A small contrastive audio-text model, trained from scratch.
Data: trained on songs of 200 made-up bird species, synthesised, often over outdoor noise, 69.5 epochs.
Rows from block 9 of the audio encoder of a small contrastive audio-text model, named by matrix and row number. Rows with one number within an expert belong to one neuron, the router's apart. Each number is 500 + 50 x the weight over its row's rms, rounded and kept within 0 to 999. All counts start at 0. Numbers have three digits each. After the name is the row's rms in percent of the matrix's.
Before each expert's rows are labels from the 100 clips, of 14848, where the router gives the expert most weight on average: "peak in band" is the frequency band that holds the peak. Only what is clearly more common there than usual is listed. The data: songs of 200 made-up bird species, synthesised, often over outdoor noise. In brackets: how many of the 100, against the usual share in percent.
# router: router (encoder.blocks.9.mlp.router.weight, 8x256, trained with AdamW), inputs 172-255
# up: expert up (encoder.blocks.9.mlp.up, 8x64x256), inputs 172-255
# down: expert down (encoder.blocks.9.mlp.down, 8x256x64, transposed), outputs 172-255

# expert 6
peak in band: 1000 to 2000 Hz (53 vs 25)
router.6 098:503554521454441468440553489520483490544564486468536484549442591510451467494497554478570452426530509487457569410351472527459541567490480539521470518533572540579602493474529462424533466375537515509456469483531452504522504518451470499495555550442537564458
up.0 107:517549514542584492487447457472378564475485498518455416430530514518473524429520497467379558515491543546502535507540544593366497491564543506521490466437512465513435485441501509450499455534504524554492503499424491517520525541556481547527537612484462548572
down.0 100:445494538553525514546513520469427530527493487558526547555596484471425590482434590452583395463510481513468584458458522537531475524487490480514406475517465557543452470446369451473487530517570618576526410506546478537385518491544558450565525466477468486471
up.1 088:542529501447489563615521502499568413469519410427525456512426536554459552593543521539518484462629499505515526462502536530494520473569551602510474472493574447490469484506523548532544508550426600496561484490576510430578522560495421516496537462447462493505
down.1 092:562630499492416554532477449590502512431517552489526549402481512507394545505457484606466473643447615504402488528509456565450464496442487517398521453537455457447533530434503483464531475430606453491517459425491514534534535479491426560495477515514529518465
up.2 093:535475509458446518464416366575608541579557513565504438430443534437537421530555440472455536476419497506418525468482480541514471501494560549466543430460499481472495611545555570503564482497457466533550496454493541573399505445514429553503449491552489526401
down.2 095:442511487432522535462503609433463474467476454513534588541543452549447524455459573595515442509470480574465451516519436515486522466478547539478466493452596510478406410519444473496539523481432443587523495504461550471547453558467527476520541511469508497536
up.3 107:542457570451526506424409538485517516510507563567437479504492546516485387443573477489579564479429468577475531610438560448448429491453537490487493559525444555510426482469526457555491589450466390500455484470473573500517486452429482409529450600513461509553
down.3 100:580487514527436504492503504494446476584589515580433532519491526511472503513523554497482524548476526476547583524440532553476437483416447517441500440507568481433513614527545518508566553473499448476482477574417520555515452477487510486435565514403540459539
up.4 106:552463496448546497519430555529492505532481450519341537452427451488474533500457486479562522550506504454459510550438551488523427555486581450464416526447472421500522457477528515493426474542460458521574551477535405432505451500500416571553623541486495482608
down.4 124:541500490578515581549479429569484565491536487506494512463489468536565473484528494407625520513603548583478536473515553419572529582548518423467458512390553487540400475486531419437544525459499553511511424407478487513448464535511527548509560509557534592526
up.5 109:506549603441426439500544527502525445499502537601425558395531505520631509494483491538640617481461523524526419465455521403457563495493556496484465505407457530420463458477535467554503438510573508479569544526529442495437573512596574445479511473500501391568
down.5 112:508570513571573471520532439461432548453529499458506507515494454509469422557482542480527455532635619517461429412396447561500446485593517506620548571465472506492475516487519479459505507460496442561542503461486525532481501413583550590450413469471509395460
up.6 109:467427620522615540420449516503456570554550547538566530468492487485470548529533509503465482488505587538431375580467461508533491485525557465520575481474547470525513457456532560443436481440503401523473505514409593451618503492466483546492474453427492605545
down.6 098:405516500486448540525460497481526511447558511536481500464489445387512497406567475433542493455449518481561476490510475561439520514449525529467493518483483452503475554474488492543441348382465474425503610525523411518363571409553497454481467513494515506397
up.7 105:575424465460574484465482465481436557567447494528504415531518439485416587523465490539467559567446533539449530551478544477489569545465562544390598510364565458419460509511397464499559519558505527572534444539471407526489511532524490440491464534555482587477
down.7 104:550500443399533464447533421557486472516482482600406494487486561396505475518424475481406465412428514444545458455540432490414445471403473522446438506483535565552488440481451484398413541473556519474498496444497588537458456485513515538417460533457575543412
up.8 088:508528545482466569557514479538471500506503545511489478539576478508411522456444582479468453481501457472477378543542447536552526475522537488515507553580450494663495589508442503535504535509441581500522482507442392515526495585573496415415451467446535539557
down.8 083:484493454550478523470497494457439508461524550538553524450572548521559513598469463522454424414473409556525487478601546424463505542569634508547499517526479546539520488472517488534510544567498551489579468444482529451458589483583473468516587627534430558393
up.9 091:471439548536477510427566492494501522590480486580501552426541466474474426493553568494415559530496458500485516550505498533478498512468523486538560567515573511566445498496459530480511476456500508424527565555597459484502512358465453418498444483497500545485
down.9 091:448592493471450490549608549500478522515528442550479504492453552482607556575564486536446477368431497561520529484509515452542506456544533501505484430435486435435618488506473560451455541582460478545466570539501471531470500434481512518457385426504548428591
up.10 102:572575425477518457412595561480525555457531452535541465527552510425487504500555457483575526489540465442500391503480428525518555528526550525498495539510521511465490538493520581507506475525459416480475504444545432409556536504411577571546486486543462485532
down.10 098:376490523447450516546459556478369493450513512562490551487535506555575474516467408495521456557392483428462545514474496495550487491472592530508579481511482499560501428512535528579464566452404373507599560469489502465624541512553476527495430544478452468454
up.11 088:405492562488466394586522520419478468451512428502473511497543527531487497540435515450529526451453478485476435496473487578483585535438515410537548470571526543488450482478425534488538518495578556509440441485523439563507460518505452482449607508525490520405
down.11 091:587513570562513525553672554478545582502432522452526482406399452581484551431432528521550520558434525447458510501414498485489636583449463465520516551518478486470528473534458399575487437492505477554464449475494438478483570432483592531450453514527534502518
up.12 093:533508444519414445595561532499433532440472489454545500571556547545514489539485418555514620604508486447510577474492465476454481520462508555520586429552421564448593515486493543452466571565455534484495537468553529560402478474487415529460522504532482413520
down.12 090:523498564514520524505613565540554472563497521498439496578425482574462428546464551564438504408421484528437452539578482478507484623476422459477456488549551571520571503492547450461563440464442556429569453482489537478489539481498508574556469423471603539591
up.13 103:583514555444539564562493543400453518525547475512469451473482526497479563517566500524562540471463518538529443527483541488564451490480503554522575521531504552502428443441525510428456497434499455583532497420450523485476480577498478535481435473454530501518
down.13 100:502493590535447448430450472542507475539498528605464477479493522493505514519529514504539431522478513539466444504486498555523561562486491459435458426599517428505420481436557486465501513484496446468438565539547503469440533402545509419597506438472525517433
up.14 098:569538424530368420609508512458476495509506465515458452411605536448571457477466508513451519385485500434499487482501497427530454513464451551512446428511434529507493476496449480470543448544512489483524516541502450437479500454527527475477542447594448397467
down.14 111:613518469625498526504492491484383593496461519548596506522520574596403516481458542426492542524539500538510529534465471510493527503539546515541457482529503517508542500478548541430519465380512440435509558524437446475463556469563344496518460567490458451498
up.15 101:502485559472511498517452548410529459545553453436576437537540520443459475430394563496451574573500529466583400440559469612506544521586535503498582540509527472590474452503426508480555514574535500546482438509471465482542586517528535480522611546563467511554
down.15 093:500464468576453442540432523540534606396539590460517479517514588420505546405486472414425463536574576442489384463508500502531527407409536524582377509532473516499593531442412489518434424551573546467474498543411547460490454533468376534508542539526505597566
up.16 106:448457454505511434556463473485524559445441473577509496452536595491431535452544517514439529532546559429459492516546493446540525498522560417471551493466549502480398523453512558533500466500481436554552509441485595521510410554453515538471482486481445573474
down.16 110:469460525530561478505519445443478486523588556378452452464416519542490562493575496543546530432453423450393440435538513514530502488471548535544577425513499552479521483509490497513527503601516463498477482568556388553558474524511469525544350455492501502409
up.17 089:421550536496515472501694445511508579462442464437456491488437486441556541496535553459398463540526484466567451474522518523525453505511533533518498497452590467447492580553500453510481521606517512487563479515559530535511527468441461493514489457475491492494
down.17 096:529561535456576499578473464539484482554559551484478523450591536472513483494497484509549528382481555448379566500526496392426561538527494478475459516508519542494514541501519542477512527503508570435458399496424551445600481475475584552434393529434460520529
up.18 087:498530534486580528454494507456441567509549432493570499465437542486357499558509516546514507535418544493385571564454543540523498572453506471498500535518536571537515505498496460593468528463508438438496413502452476493449481438494512469441559485495526469598
down.18 091:576526481382539490441452484612464560549596487488487563541456465572646571521487450486547500446468523602485439505459464548459487459530387415525453516530514467496522476469490493490451507387466524528319449534401572557484448533505505558454520474482535513538
up.19 088:479477504526571554498506465470479567463507475527602511575463486531499541480551526478459447480526495462472491475530540638487516491595553497592524400541525444474444577522420540540522502438463386467534407498544503581444411448440493445478502471489537496476
down.19 081:624532553418531548406460501527428519589482412471486465564494412456449535483492518507497474492436574526500496536495477499615502385550508473471528520497563527429527580413428575539465504508490532488488425530513509542544561509516459524414415442474566542474
up.20 089:465604510575476550442457510579428431541431487472543568514537429565441430594502505486460537505546436482480569607424474480418569519524400636492571634449522521549497435519547432466409539536516391429503472484525459492528487563551554585591466508464572477496
down.20 089:484564501514453528488415505542541454459448543451430494515516473515473472482590475427431402433406472492535475456496554451414464389534416595389422553543591471536552485591527441510514566493475499434513523393501478460428439477417453544499493491534518509516
up.21 086:573563474534419465447521515455442528471486499483459496538497443458501551519473523503593527508477449485388562555556538531521514471561532532538597456407504471552465515495475529504463439493478406513509552506492522494489549552480494533454467538556529508439
down.21 101:568476496443551496461451561552443530484494580402488506484497555481438478519536453452486508539455454499463556521515398511548449520496445604467529511572540504481477432402547547479446515452462547418530455504388493547547423440525546551390515528539489374492
up.22 093:493562446596550553501537449473421478519564579464458530450430536462424504547531508544523521496545495492460603475592490549443474477519442493480482499461452511426467507503491475521417500550506552466596537564490492592502405499561570509529594480516486530500
down.22 092:470418502551431487506481510504521596505516479499500541613482436506511532495463458549598500577572552526573559601487555498524409509534521475525507486463544554499546541455540538355483487484596564467488526586519488492460559490420507412458494462542485521518
up.23 110:511522549490478511516477443487593409616507562504492494426508540516503488525524437539487521521630602463466482550444520404492428413432508586460467536485513541412463511396508429538481526464522565462489560535517488479529523616449498488524493422513565594503
down.23 105:439507477580394489460553572469533570442440583593449532508450512536470520599511607526530522528448428527480599545484518509453451598515359495552451506545549476595514455458461631429547496372487455543547574564474497543585563581471547561535568522478390567448
up.24 114:481496422558433371547455443516539454496508523638471445573512547633584544600581438526514544479473546509450477495422453429530427456526530567472496450504486468458494553413415502505473500569512511479483531512554560417522472534555525464524515440481415552479
down.24 114:524560478519444587553572504558461571491458534503389474492454446439560459517506572478436439468514525498447482481359510475506485487506482544512499501490509437605452452467463539451396593432454537449518568477501477550506530512520532462555444468567539414494

# expert 1
peak in band: 2000 to 4000 Hz (66 vs 25)
router.1 091:539508539564498526477532411461403469538516494588490567557472451541479514466513528516495582547523423516505452494505511512483468494478422397510484441562433552513430458428501529468485483445497457487449485490495474533594521513608480484581512455531522589521
up.0 104:508498535556413516459457553589533541398533522391457467554537402391466495558457452501430572544526379505502536396577435487583490500470431505513459495518419487604614499479510564510427467512500564458590473544523522579491562400574400515562505463597501538495
down.0 114:508506472449494513587555529555594386468467552478434573511463548488517481477444470483468526417568526512609539539509519499559474582526477536462520453537458588577428489430495415467498386523519592560462482562568531435410537582552556545415529556541467493497
up.1 108:510392565584448456478387456482519493567476474531571485442511523472539462556506471508492562471611548540501566524576505503492497523394540492451467428492487495486509439506547513502528439501557552572535503525531553488478633496486400507467417536567474503550
down.1 103:458473518429520453487551579483540551476483499565572510484478493501466552441485486459620475484515454542479529500478514528572540563613421438508528508512425548557527519456552437562524549501534502549474479559512529528553476545484551516520547521492484547498
up.2 098:423490507604434439439510511427459559552461479612547492488509496466576535493511487499500472486481468532507448567495516456504456457514481582533585475504498458487530509531520519462445520528471558470493461532486586566439576518533546463469479501491499519505
down.2 099:506527465466556512504460477451487532413501426429505408393474494552552543429490567595489463616409521485470478641490491445498555518549477531413377533497517462470521498537543486489554481493411467497517586521513605533442500522468468539566507517473533583466
up.3 109:534597456461493470430458507402481487549558434574530481521516467457453433480525500500497593509544613439509495497412620446520505592435510445523560575484485520626500393444504522575458470577488503464495538544503406549551500448520565484541478490500493430563
down.3 109:506473467554484446438455515512475488463504461513470509517473526501530487423483555506526441449487481545465523524504544525465411498455481468544433550532408469460408457488526505416355496478506526463613500558505435457520515486495479550478517477576448506492
up.4 101:431523486489468520462458484517528539519489398471511625476522482524524482466495460473505547506506521473570401533440531512499527428500516539542550488451476473527479519447506585564508477475426459471490427538434468497594469487554484544575446504526489585482
down.4 097:473542522597482566525594546395550525523457475450558438482525518479411519467458401469575532484522494521504534474532449500491452455473494462406466586570459532552421470454471468501560580538482511551578453507469532499520567582456529577395490515467427531480
up.5 091:534514503589469474460471429485477593440572452580523567468395489544497608569502512535444543469452512564500548447466485408449502432506530514494461419484561488530522522532462519465444533413556507594503531466598552588461503498475569518414464523440580543457
down.5 088:488551484453473522476452547431563531509432472500506401536473493584468482469484470513431506556473511509485514498509493526475476528529509482563492427503523513481444552416436495481426452560517443522475527438503440510470437504446518594478551539507549500470
up.6 083:531496525503475451524555558483496437541502408497629434462514452500457572501466435543586518574523539567573552470564468487480625446442507533537508467529483526521607524492521515563490519372511535532508490491420463492521472461497510506479481509487472457457
down.6 092:470521433541512517578529492487595535485457480484548488454577520507549464515533540522529464496446454532550473515626528480483496484522443450508526464589532479508550476581504518479434357528554450386505429497509448466442553503527490526436475560452532474535
up.7 109:489431515528423415522511558584527485447452506594512498497575393495505457549493485482612527437549389524568579540349499524518521481503478558483501484531529451542591472587426446450538541522516434482436557465466447549492460457536493487469538526517449536474
down.7 120:542445621527526453590529510538484561506603429531480445468527547577446430442549499568540583448556537490528504456448518410501509503588425478520532578496459556506536343493486479582469499555483430540425459514469563476473479543493570527505468478518602527462
up.8 114:502494485476529499504462405444496512446484533597491537573536501394487486536499546498563575516594512460445473499436498464497509507437592525557554524389562529476456493477420497449529499471468519460558572476478429475471605506605614512514599485495476440584
down.8 131:502502505585544487523441509451512514468506465486506569480514428471560429478527474492527478545499411402541537467461591500440510471497550475473468521468458468427449515459502512534466567558603412502579398556508601441514509463505569488502568537552488545556
up.9 072:564452516504445504559461479398550500441583442441495528458480475524515545498509458466530488479509492435562531512449500551529428492532501537475567504418468558503514463440504542467560522526540471504537454542588423558460444534454550444511592385551520499431
down.9 078:575536368451518497495485546443478421554477447479545532411485460422543486458465535469476466546539493456447458550526514485399393603470508459492494475511518488503504513462441437473600435515542447421507514430414592552463435475520441509568539511409505426519
up.10 094:534543460401489559567448531488507482559495492472446485520513528523490549441458503590461593514446521452508521454468537364600586472383528511465481571598452494401528493511551565510412494505487462479395464531553543466528440500495552483511508534440470587491
down.10 097:439373541525469517496444561533446533457410448533550544641456476431440518492481565478444522463556555505626479429480510444519527523497497540454512454523514452478425536527443451426430530485560553457524434503509554566434429543524515494425532533571539520555
up.11 108:556511457435492512597523464431507446399451499496511553379539521534501564503558608499431442488492448422372397499540526423529574484515427587486510500512557438423517502501555525485391512457485565475490475550512473563391510504512504479445442457448522488577
down.11 101:466521463580484478516452440552459520485459447568465522513522500475460558516528462537545562524379529566553570396467543447510527525408571505492503405502509542548576519564444456495486528453532538584382556597441608454513423505439575431480464489433451479503
up.12 108:519447530507577553527516485403435513529509523505452533574413507457503468471463522463583441486584512516593556539503460427529428540472533603505468460517478497550513527471477562636538416451562454495526492529501430530602552418529459435428507612453511485452
down.12 108:532452521543539431430473482512479500424605458434627412443514528447488471374476535522518551511477512463495474582511525505542507429521467472481495579528519533579475461485477495549541536463484543510518414451550507545387489493419487500520583594523477536497
up.13 100:465512503470506484479393516528445525516462484526533496570521444481529499528442553526505514497665452539513409442471414517492373454524407468506520490463494557499413452523434564505487440416552436486576494528512511491542509493468506527611593624510425442442
down.13 101:481493538494445583508462528430534467455577403459481478502503580444477567435442491421531589452503350530547516416538498534437585472573451499502468524558450434544522465361486443510500556532492522401516369538481570431497501537528471453462507561490458410476
up.14 078:437522522471558485524560540473504632497469412455545505470463422448387516496427570522554540573469564489565522506470512563499495471555484432569509449454468487547473527501512467597493560453473548518574517590448502522547448509584477346480602479455455520517
down.14 084:512564539513465509469509527567560474455520505599609550461568503513552494551495482492409597599480382509510502378508478451519424522471450603499499496561486517521458516454536496509457388465450450459494490509420452445454501465466500618558535534451491453500
up.15 097:478457488576645456537426489454494489542466524468393564480423495463430490477491427477488607405591494503444477500498397500567554595541525458601471560477588524535530467589463492501443492511616538521483500590503446454489571571562589463558550478474474592453
down.15 102:400443476545461528547493537438544542474494439532484485489472495540546562493514442485455472461520536426529579387432640538564521426472476504487486491451493465403526491494500477573531455554377436430484481521543493517470565482546516548426581545523522518498
up.16 084:470498601537520514380546470529540416588509468422490463472521458410479468533491442405600545507444617575469477679456457516495547548598491675469447471497547503479566521490445497512583506498490574554566472508473445521377553505527500440422504512440479488489
down.16 086:501575471434492533467547497509512481464458511544512489563423467410429555516508544440451407454420511514474506462626568444459434496466520480604577438480503520471570476447439630505559451524419610582532575550506550456514461440459395491552539506389443451541
up.17 116:502430568517407454499537544451436644514512506549518502486465621489534501513579559509502495467520508641519482595545497449501449563508459498524536486536524475466405546510443459440475577497513540500512594545548589560452525498423451456488514488605476506472
down.17 102:463421460511458558502506533632419530496464551467418448517462489497599443518470545550537561406547429559449460633468480566433495447569573431426559461397464544612502509509501416491493613459553455452490477472501507474540568471486552550590548474473544555469
up.18 116:516537485461432429544533436493534484479491578504467560478569421418610496459436419493461496459471523445486452478490420541556621529466512420554455486524610530459559477404482562558501559540513474550430521393539495485498479522518424450514523473556455488500
down.18 109:478455589592496664546578469551539488481552528537506562471565500490453429517451529580453505550446488515533481470370492484484523541465523482417449392513511528523483548404424429421479506464478550488435475557453593508382501497553479550410527518519510554446
up.19 108:461411574437547528582513546526496429491513538446443575444469527516576509544577364545571511505463417459495455582498504482559446584519474469492527515487507509415568527441493496516540437542489540469522537502446504541478488502428442485396441452456487424450
down.19 096:522562533657444460527442480571459549539481539533545511550527510543595523483487431565416504518442442484482544558502610513466656489587465475420544359456492503554518532512482467417442505476458476540552493501513565567513581475481476470551455469564424592447
up.20 114:532532464467506426516525488460436507511430523497581538463491441600412520502588399494493587491586488458416502462582525477467491603377503505458536496529491534468486512434506428519573470536468464483512467515531454491484578482480509483504471446566632373541
down.20 104:533513459503511481496580513453458538566497506457573490401474542505523506413405447506531522505577507377436478510476554499440448590460375459471443517504435496450504522511506460500562464602564515383563546425577481547510546450431533600529502536491513521483
up.21 101:485458521490547533445497503520468490408538509483446428436499516533479451551522529474492530448421651402475528550565442464543438488563436615494480510462479529472548519497507535526483540516549572615476472480520578572421488548487495548543493440490514554445
down.21 102:505531454564503435600424611441458460444428502546486451432584462469459455567374507628530516511418500563557522612453543542454489524487492597314522484499586421487547533542552474535524588391511479471529524511476530478421588520497541598454443529497510440483
up.22 101:491470501543458531453476509544485508535493518551544437492532512401493400479540491545562510495517570521476626464417491519517523600555481486583457514439566420512433570535525568446504501580494448558442487541547401537450506579501547571535401570531498457544
down.22 114:484458616546486417549533535501508436515503524513502387503545502507501429542520604488552482442632476516569424485496480459449472460484474560431521507446402468496500425476553483523388517427590451454506490510463455505452462506500548511512429554532456588451
up.23 078:442626483520419475426515449466458539456449432479520553590498532509519434483523607485497470520471527512555472528426492433555564453515541519572447492514507489479577494535437579545534487412476420412524480456445521501492447423524532434547504539466519447451
down.23 079:547472528473518521462584577436481426513538530385501526484458619505549478495536508468445416561469563551510460546662557554501588522423475512540560508536487515548512531583589581455537471517493521478572478517524467600436505484487465504415472447541531493444
up.24 108:523528406452594485511483551436471546426551506461462525503522476508532500477491583459466562480543613466487571528515529517512515491478590519502466478473454462466498523451520442405373467509465430504440480553494508505424403465528555554486534508561430471562
down.24 112:391479524560500532541549466480562524439424471543372483397455505411514578449520505476521467469604524474537515409474584623460449499507540453500496580476466463467534473535490449487487466507426559482534484600510580467460535563447435465582483520623472459520

# expert 2
peak in band: 1000 to 2000 Hz (94 vs 25)
router.2 093:436441547524484532608577426543503513569400483433544538451490492477519525559478479490580488523455476496485515566445382515492526504541513510548532409470486567499502530456521513547532482543536590553525429460535477398583433488449624452580558537419539455522
up.0 091:598519496492633495518555510476447518561519463549479510478557485398526578503527487567525539448419528488495459562521533566416502523480511447454484532468432496408412491615529549476474521639472409500540437472521524458562478478505488499489482527571475545544
down.0 092:557422495531542508418451499577578516526512586451525509551490482510506465399487530487481492505459505497454458448588551507532591534602490479514466528608463494548512477557529634468531453552477463444469522486526536439564490477540449446480450508397518511348
up.1 093:458524482541528527499586567436472446504456367583511539527454509487490464441523500461498548450439499541412552556538419489402568467539510519532575503442491556540509546484455492458530438522573478509469489535496518470525557488545456500467538475449507498471
down.1 094:448622494593468531527469509502522496427556450463467461519534474504505586423504488505471574537500493459474584440543513436406527462363398479529442516525445548552463443480450479471582581452518596557433582448489437460549454502543520463557571521429448509488
up.2 116:619489498480568513425436496583521464579541501433503540486474527437486521498534547586561480452504497466537553505525461421514514461408472502547489421471569553530562469491498558442463427472503550535531458459612436573384481532526549508477425412476635415506
down.2 110:516540602478493519495475491417542522528522550577522468477481484545563491493515535526511407544491495479507516505446489475488564592500547512527573413527477427516518484472533476500466457376534517427533561490462553512500511470553531487525499430467539543495
up.3 130:575449422446513557538485585494512461495501507545540496570541573485605420545516523564495459443509425494500471480448555601549529594559516396443534465518483459491492430423554502476442492506416482468509521471460515530518496499489531453566481457516466425570
down.3 141:502509444388476502567415496485537463547579554466477499588543471450460457478468512603480494476539493606421465451495511469484499551513522511583436555517508487513485509508488561488474377502564458492478529488581393476617553470465560544480439464584491616442
up.4 086:477575494453350458588449553595567515531513477453399417520465532483501551462430509478516460535433526515481551460521384444453540460540531643558419505436540465447533474535507462517541446531465522583508530395462451426531524454531419512471431569519611511432
down.4 086:549489557494487440513482490467580463440439531569508448483493482514471529562525409444515462508526422475498417515517549499461494504433632479515504445466490445447504475530534512575471524554483549543504489494492506494460449538451421489470570530498441568533
up.5 104:526422533578624512493465511642588392562528435523440430585548498466441543410521477589443558476495538504566459574551581561449540492499508524507385444435461553559346515571469571471461432516570497514479480573477480481498441476528432471466495527503512456561
down.5 105:487522516543398522444489511442435578582530423565544449540429400556479598459426446566468538573488486442524597480543458498510484524475462442586415478459576470488538505530441404558457501495558479410512517536470465526552415498503484517489538446460430495500
up.6 062:527505519549480462584577535396537523522582516573522477468428531483488513526633499478517470539495507486507540509536418575457429543476518514537505552468461479407573564470452459486549528541488514527444554614570523527512522523532512519472569496508537501480
down.6 066:512509555493483553539371528606539563576476546551421470559563457492443436551551565538531441492365496456479586449528558513506554439472441409430524523499582591413481456574453511514492541426484526367435597489435550558513407562510585517478525499388486481532
up.7 123:573465455548493546439491534386474403515471436441532535458654561559419482522586496476483567479369457561520487500486532555499511506482466491450466450520447557512491495431536501492459509599438409580474482379532448480609466489406495546527482538511539484423
down.7 104:479456562425571564546418461450511495510611509441515479522526429498493614455487444547512518444507512488504426559514443517516512500506477388558461519495549530553413454486518584445467419536571544458523458511652486516501479561480464432584473468469533549523
up.8 099:504500510414489490453593516517430490521510504590524511510495452592520412526468544552535522455542484545540493529448533488507603417654604443491578582537489522514563429523495500469443503483463553414526464489584524535632445528511519494429449463442463552504
down.8 103:493430501475480536586482437500496463499441459495392551523488491577505438512531494473404531426458532509523464484526569541545610461436549506530454453452461532521472511578363425519622438636582520576407533475517534524378448485521559631522520514575452539486
up.9 115:492500381438458548443443611471516443490498539471499521530524596601530451545547567491495486458581472548543513423490519469461497486437502477463472511569511450419475469489495462450470552499440469538508470502486585477387559509497522463575549502626501453501
down.9 118:542459528469400479528498434507490529518502459539453509487535528507571486445539590551576487417495496549504547534498451480519489520514592605496547546513483506556435591493605466436654456492393577571524500461554403522532569511517568640533507513541459590527
up.10 077:564477530557570444488584575483474485496547626413473603488515469467388516533523458459555530512535507543507444505464529461466464494442460437508447437531504539509432427478479512531513517486512542613431525538545497565579526491515525426435433552606524416446
down.10 075:536536492527541521537492494498507586511502562489622511465506441463495510508487476540452473603502466433456486529534475506420496488474537518532561469563616469552510474509501541505584494524492508610559507549404476508493502578462529573509460457419493558475
up.11 064:403570524509454424428483496521459506524539486527519492443542546450477434516462495550555500521491477466527420443543522514507681466488568551479515474502581438568540435456533625495576436519382476500420483486486426448484466463513464463476472527590431449520
down.11 072:473521447447512527502462462388469531499539523412558495457458515539437493460416464510497533592458563538560494581522530474412501526555440536495423504517537494499488530433495489485523480487456505529557477596430530555472542493527426599483527497479487404480
up.12 127:519482496494565506474527453486561477485523572476508566505517557519491443511460420524457489464481525511530399452478456535490453591496504459426516477550493552458466451482536453487547500587479569614519486486602526491471501566507525574514425468544541502493
down.12 119:579511492504559501541534459469631469489514625409470460510547446460529486479511489495577357523546499522472529437578593522528532474464487539510515458483479432496548537496493531487458414389587517480449552498487443424560523533480563581486424419487442618521
up.13 120:449445538465471588537523447417518518452436487494454624451491461480561472555512491517500484497455518583528425486451546352465444541572587511395474527524459446443637494468428507559511525571516527503578580506546529472482494488627489497421520549496505489472
down.13 115:465485581534550473574500464553546557444448499509557486426469469417499433430493503532495492476520528550470485455459530456519428479529486652475548403551509433555497498525439449459465464498544410531490604501578437465408513517563557479446522547483401658530
up.14 067:494440446546537499433492506494487514504483586480506443532543536480500516518609604512459510507475443505562527496493475417484543508517517508535500521516406484525441476474448540488498426576608516548405624516498491516457493529565530455530504582481449396500
down.14 076:548570509511552532415529547481520531591478584459511489431542438537476469525415463528517461544522426439535520449525571440491527533493519526491474356541485450455603367627498522521486502582561458506440492473522447497407443472520500540495548482548591444553
up.15 096:453543483476626508532567556524468438547432494456499482580510448575484482485497534489486559522505506489498431576448464507447356542475464480574581576456547453483506536505483515470528501468589488487541424558537565544441551457553500462453540530443409455429
down.15 091:538504577424431482461544528555444503515568407518528526551494569523451533467520499396549561488493542583515471504431494561514471550579394478476510607496490448511496501535505450454415531467439490534485463525534517521521562483567420495491530486437589479450
up.16 082:398513485493593495430538438537511475541523571462482462474530457475550477606608387454433495558510576459473464511500446560483445604515628538512508420405454462540591483485440531505638517549502461534553550548481530476471493601468511549497548604542514469477
down.16 086:422504475520550537436443562571548496495420476520546462531414549590580546487496461532442577490559503509382449478425507539509487456548411522397586490495557484530497481546483533554495512457506422438628448561492558525548588504481439439628386467421521399414
up.17 091:398398493538387484508469532525437475539450548428420542482385486412509421482484531568459528533435519590481363504514489429468444454359484428540470432519503573569495561534433516497507418558455454522546566508499528453427513528558407497478563502477503523435
down.17 092:479524590550514488547546471516475562466469452513581452559527558418467617483505427509467490568510455423390546401497494506388468448478524543579485451477512570467530472479545540460431496503562524522519554506522491545449520561547458502423476581560497580496
up.18 135:582458489533499551536529553513475528454520476421454512453524515481440576528540550443524479525548428446531497450480394522534461376441518531517440474566557549420372523505486498538544487519531512512462504509537503541491497512439528396500634521498487554510
down.18 125:461501467521464489505401449538569519597465479506403523433477399470425505437539578520381464493469520411579586603518566493508445456502459523516549495438466530455428469527492528539475540499556484402453436511504522532517377485403510546504479459462479567535
up.19 129:561523548553493503488556453429510465434515507494470532442407560510594500524517487488586529470476537554479536489428426515435445548413514542502522492530548535508543570551539442429486438426398546618488492481551539514413566516604542566356410522514501535435
down.19 125:555493483395567574463432511531439435475511502496638445523560448423559516557484527479479474535523409504513474513502540493384437447541466625498551448479531461554584497503501497398511443508467425533605445512514468534544540475557518472498615568460512531529
up.20 106:527565544511571532509589434501562508491453462479479421525478447634544523480572490446556534523476460503565521526526535498439447505479499576532564465532471554595606521523467492463590474446596610540440477513439430447557463503519551422544496598429507463524
down.20 104:492510580526534584542578450541546573507556519481433504475430429504458527453500532576540522578513579464479422522455548444454562526459462498545570546468613516562490567536490516499516470444480561388485483593471640484422520504498474487457591449434491478562
up.21 089:487514529494591541479516486514578603570458559414453561509514396437596494582651527526557491497406413463517496520624453472525530488475571556495495499478460542543518429488415522588584487499468502504536649555501475470535478545506524487529491499448536392483
down.21 089:514626560571494590488533504527480516526495514542545429493490505494441455448446554642418578589412507412492530511477516450419547498539505549449557465577490528447513460522517453642553454521497431446609411607504511517538457469447549604481438481485568428466
up.22 091:562515515449621479370483449473515475494493515598504524447528579466393595486538463540444554502499549452506546533562502453509490568534468502469459431480527600545574564487447580492443417488567530482427581506527525425498438406528555399488520570476557497518
down.22 095:496541553499453522605550460520464468492456493528542489474484507494480466456528511544502430487361486493509513522560413512405525566506537432452447461465522442495523445484494491579514621463461522447495458542441543595499437484431413458496584474545554568530
up.23 087:451603479485453463506436497469424514443475465559519517476481532528513453577439531488544506603458569517502501540581577564443480525541455511507449381543489563448507468608540618476483559486481474519537514450464495470498441506493500601485566564499493392481
down.23 088:550502434469475505493398493493474491426500512450467482448558523474428624504465404456518589449496531535616372441494450403451554501592513581489470493511445551439458407569430580510563541463458507586500509443600495524540505524452498542416481524459470454459
up.24 131:466475481416615501456521511492485447521426480440554527448538500514522513512533469494520481488488505479528446492522510343473446556496463553489458468525519511476613538515462513424504465571561481471527499486569493464484483490548525378438468531491560404406
down.24 133:496511493525472530507557429512441552529417509550548418427367477407487470472429577577610486489478519435502632493435459477487464496547513625443464481505545375510507499539502494443471441432507554575494584473586575533388502493512559488448480520469501490539